{"encoder_activation": "relu", "encoder_stem": "deep", "encoder_widths": [192, 384, 768], "text_encoder_norm_position": "pre", "batch_size": 256}
Rows from block 3 of the image encoder of a small contrastive image-text model, named by matrix and row number. Rows with one number belong to one channel. Each number is 500 + 40 x the weight over its row's rms, rounded and kept within 0 to 999. All counts start at 0. Numbers have three digits each.
After each channel's rows are labels from the 100 images, of 14848, where the channel reaches its highest value: "lies over" is the class under the peak. Only what is clearly more common there than usual is listed. The data: cartoon faces. In brackets: how many of the 100.
# convs1: 3x3 conv (encoder.blocks.3.convs.1.weight, 96x96x3x3, each kernel summed), inputs 0-95
# convs2: expand pointwise conv (encoder.blocks.3.convs.2.weight, 384x96x1x1, transposed), outputs 0-76

convs1.66:519546465409491528442560459583511423511560521442498474516513490472519534542543480474472460486515509535509471421483543528478419464453475533459524565444451490529511484542408486451454490531486445523492532477467554536395440487448490443535459537437540473524503506491504480525544538483504488489
convs2.66:570504430519439513535554501480458487487551452577440479524429530423532505472496486561542542468444512449545482554557483514508510450492443506490503506486514453462493523546426434479560535506483454436465459565492471462447512482528525515
lies over: hat (83)

convs1.93:498503501442456486488529459541507462578536474532464472488526577507473511528493477569511488526495439498587464451466529496447558489592511519490455460516456443439523473453439494505493613535452517548504524468546469519481448512474461457400461508533521542507446523485520487520484452456416502539
convs2.93:542544551543495421489519524530461489464525470457476496474423483563537501475483497461529573496471439486488542479510567497481535540575465534576544498509470577529541533485488569524541476487547512498509506446458485584483451560521406491
lies over: skin (76)

convs1.30:444527551485493471508540571573484527495488472543473502519486496510519516453555481512526539533462480553476505479468566567519511472514526503515515602546502473496518491458571469550501495462621485499458431500576489496597568465524520490514460479494484516565513442465590432482435505463521500468
convs2.30:515495471540474512483478492468495528411451515478481494505443510507469508457501510555498518542484503547472484545531508511495533479494482534528463451493492466455526448461486493475474506518439458529448520465522497531500568346475499512
lies over: skin (88)

convs1.13:539443527478528483516541446524492546386509496502548510526476484489528583548523484503494516475533532520538486543491564489532439506420480518501486455438423534493491510478467491528509517501592463411503496503583503493530608500504524514502429511493533519540459439502561470514468483519394516455
convs2.13:440547475522567486533526486555501483503504551491490472519586509484465489494543569529496509500508444517479471504498513483470490476600463514564506467581463514478516458484438502516468499502521437498476489522520491567505621474532469508
lies over: skin (92)

convs1.24:477484505546429484508494433491508470489543479494507510458448532429508489494565537511488479522478522481459552446449516489466506450423412527511519511478492502485461492453438475505498490529400505483442544527515551530408421489457493473470459428501482413513541498501408512411544495463461458470
convs2.24:511483451476492478372493482521514488539523508485434502656517480446525546481449556505527499511532545526521540500516491577526563434518509454510509436532457456452521397531472452561548479499434519505511495448555533452526483530480492498
lies over: hat (32)

convs1.28:493518488541539519509502509499533537499549545532538484557564549627492550502499496424505541529519580507541506533556473515559510560509522491555538473532569553524462516579506583495546541521557508489489514572414511494537552522550508514498583485548493547481540540522474503533480517525550551499
convs2.28:521549513539569436542494479495463510595524501567531467420464535536479505522425519523460468525491508540553477568414478464567549584518511520451509513471461477449566530479499537499575458449496462389513528466453534474432567566529514505
lies over: skin (76)

convs1.71:458469480582491557487440550451466501493444513547471496493444492476518468530401539492474508512471541507434555508448500521531430552467511469564540485466532492501487512563512538499564485561475558467526554535462561539447505473467550584462528467524496430481472464525523492424540446535432486488
convs2.71:474489488473458528436528491545532468468415473486528490588497442536536622485508514479392508482508450545488504496597511504598506494461510545518544512544498530518497409524455480457457468459458457590419479551495474487512464517540500551
lies over: hair (55)

convs1.87:498411496508554534486468542531492506403477524497476497525483462482526539541590466438515473428465518470521502531466461497541469500458503575571479522385515477554505441538463454531524513508578505416457495553507491483497539476481503516557474457561475518485530458484503543441496479489443540429
convs2.87:488462461481476502458520498548464508512508495478491519497476556465572540437569471491464504539514524495420540587505592456485518521543515475544549560472450470462462493479512467486552534480483467494481531502490490525504418490535499511
lies over: skin (69)

convs1.75:503481519513504529515484520513491422458430400482490480449455481452485522526501378495413496499572504479605497483447491454511542450513434617541523511526464517534564449471521511501506488531475508467479490503450525502467421465507553441488521512486447490431494459488485504487502451477511539524
convs2.75:525545533539490519528457523513558485539537428443519508572562507575509515472526480448485558535553512465511498417494440469497515487525572529491430547532418533497567522515530489459439520522467556531488470494490455468425488541465522417
lies over: skin (98)

convs1.51:524420477484559445484502545469494532520487472435481437570507498566488566481499518509448533488545480523503475555524541435542475460370507549527486515506499520506495473547458555529581473436565481561504527460482472532510556480498471502570532545436469497570502503498510454524571459474453518531
convs2.51:471465458531483508570530460512477556556523529486453448480441468448532409493602503544508504516469520529463502528543600602589536451420502517567505494488542455527480496541487497433540537530481519511439534464507489536489449529536487532
lies over: skin (76)

convs1.86:480487577507523523501526545527416513504483436456520423541505505475510507571480515511488561478553480464500501502545551437458513437516398525488468462483436553584508437554537533463517484498615489472489506463494493427508523550471526466470544484488532505574482563471468545486550456507493538516
convs2.86:522476518501538500552579497529481492443444502531436515473452532559536538434543521536480514522434490538421462461528491462470554456550522518482525516501465535530510467544440516568480524456495481511479469523483521471490473464475544517
lies over: skin (87)

convs1.2:581558443446451502496561474543437560542502563466498452437496530556547520522552451550483457494520514512531510539516501473449468481431402495472455482475500508524542540536451540461516442501567476509516535464436518568494538458511459458534555479484555449483548486478520524522464512538588481483
convs2.2:461465527505508512513445496441439485441535493463552515506550489474479444530522499526470552462511465511507418530551501479451420505510472445496527511561479602419540495439533536530550435429534522550525460505508536446536578493418488504
lies over: skin (80)

convs1.64:440414470495415482445464450495459561452510514477574444502506409417522477497452548502578490488488465480512504467499502535455458449466478511483461480420476466473464477507521437468525439533487509458456506510577502449571461526452512465555486468498481521550483519520495567487523508458437491560
convs2.64:490459471481566516482411483512524531480543543507539628530529473504543495509465471538573435541435482505458483461432476457546479518528484465462493498488434468507517485512471527526493536489522493467474557519458410477452507502423518447
lies over: hair (96)

convs1.16:463535533450517449463443503530493438575449479541456575517487494521539431583480468456458552474544438464492519529532489535499506448553526442523484401435549512510517513495436496512492560477554443505482507508481489523461535587517507470479546503459490544559467493492521522523414458496551506567
convs2.16:502480491490459481517528508499458544483566400470471516510488510499508486480486537417476482432474505501530470518480491431552512437436505506452500486504553425506526552463521449503505517468554474523507512448582517530450470493493561513
lies over: skin (72)

convs1.5:482533476477596566453588503551553512639458506505446484546484516461478546599501505479439471482474518485525501482485505478478530531531475553549470579571460488498561501526473495455537416469532508540468460485505500480481506537500459487481506434497494519533493544454569497539518481548532532541
convs2.5:513501540476463493539600483500478525534523500484534435530517538547475445527470491523473509489521501502556508472499451466526534516530549527504487502483470514549529526476458502474466481487472483526476460521477597476510504543487492466
lies over: skin (88)

convs1.7:536515515483485506517479494460515527583519534546424523497606533566530464455530504530509513536525510517456528571523451558515487541500578446524511556501529578477488538469461522502482488467461542588565491486471526510440439472472461445468552505472481474470497571523538436501487589516551480561
convs2.7:468520514518448480420514536508529506529508464472473491548523468509416557489490511514491472423505527461475471492526531432524517500545411492488530479489510505463558502491494571541422444457489506438500480452446567552427487538514510567
lies over: skin (46)

convs1.91:532482502478448489440439525483478503557448477459418516412563402494559455572471484527484519459522486470477476496467432447510471500508485457465469550539548506498463545539507456564516453459558468561481469502470572560467487453480529445519540495498534529505528488543557546435548516529532549523
convs2.91:521504449515495477501528519496503530445470524422553473553519458532372488481547547522471500488531554502475508511483543523461431494611573456516499553498528528461571476484506539503491457503455557536486424532484499551564461511451463496
lies over: skin (94)

convs1.34:501477441445499430557512429504476467473419473470478552514469473427465422470425484451440516495463463486458499586508538456463501451553487524446463485486438500451440465462520527498489490510432510457569488459525449505489470513464533484434515519482528478483400442509542476489535469525455483547
convs2.34:523517460502511517527489488492528473538396495494407505493461546515502480491421562463569571447468498439519467488490486457441517491510542533461436488389545502503489516459558434493522500552444430459518458468518435470503512487469518443
lies over: hat (96)

convs1.18:465521479497488486472466453515518531448517512458580514500474492424468415514478497554521492487477447535502473502463465498486474450435406460476532527447443494444463475541458500526452496438421481490551480466626515438459447422428498481479483524540500489429464459479477526438492491473486482524
convs2.18:563533563538485495495445489468523520519509429459497526465518462511484451524478506448562483544527502483524466420550483487447476455516519453505487485464513506450478520500547552480443525499527519527438551499467493493543523542556485407
lies over: hat (55); hair (45)

convs1.33:506520467523528537429508523467452531417475535519514434438536425480463474508534408433488521511565541472479489461562423563523499552451577530464512488454549453543444509495485449503495502549473444477464532528426489491448490467472472464482506503530512530527546429528450556455497478473539473544
convs2.33:472490421535497554496478428533506524577499482507454508472498477513494460539458511550423518563519455528441518427498537474420489573500464490553466483588490488536448533466470508474601573533481516409515565501431489540505534459475524469
lies over: hat (38); clothes (28)

convs1.77:550403513538515521518502421469437553481405464516508474485468406452504523523493535535516418548503474495503504543530452496443479500430499486480460538518444494519524483559554453461500462478509504537457535470452476461465446456513494532471511577485473463457465543496633501528483451479485488511
convs2.77:518487571454575511492528513528543427446493518499503587471526542626489453496536566514567531459446528535464483511516506514431475555431542607493509452515523474520496576500531536536450528473533509454511569484476508543530495541515473538
lies over: hair (93)

convs1.53:508539502517498468553541483545492444451496613482462457472516506515476491484450493612436513472520465471468509500518472451496453470506497513429477456482501510531463519437460495502535461503619484546503429452450536578488540567462473468457565456530521527477431541487565451525478479481523511474
convs2.53:545471526498559383498474556546511395509492430483464502478530526542443548500451525467522508528522531509496521510549520510528483562430467479522485499440503537468476502482508534496494476466467485560556467442491521515547547491441435512
lies over: skin (88)

convs1.47:403524496488469541509551479577584434491526460454467490484484458416549498524494469538448477566504472510441496503451468520455460534450478445426501538497470491547542471476451498481509494516552487453519472448429549504531523559440530467509506566484528487421589534505505519472481454511477554544
convs2.47:467519491455468488439509408570436426566475480539559517462439519541572464477489474468487483486516466516486434491541465496460423523538486440528492479551509454530555535532519485514521522509457552484471527488556528463547504500449532527
lies over: skin (84)

convs1.82:475490443450422487536483452505442512471430431528485499525562505454475457444472525510596492502522471499519499501479456573501520516486526501480503479541518487415423550513549534540555510461444495461464482551562537546476502480447583440429569505440451503445515519518517508490458561472478543494
convs2.82:495546509505480476498465501451493459518533459537466480556515502489509485519451497522538448469563590459554513447499481532484524518485561506507487432487501518457477499485478527537502432526495519527540560433481509487466515516507487513
lies over: skin (96)

convs1.35:507468489543503463472461431503481499427471455524520444500559488481412469496513556565564479440450484522442516461425493568520473546530509456464480473483450475516459473393498442532464534530462517490485501502491490549501459464442500471447444588518485513454474524539465454561477511504408494466
convs2.35:447487545472425573469487542470516556494479550494521515416502495527545534514564529581472465523518535479517503453531549485535564479491477494483425464495553514447444491475573497468552492424401481509478481519488515472466513508496467486
lies over: hair (61)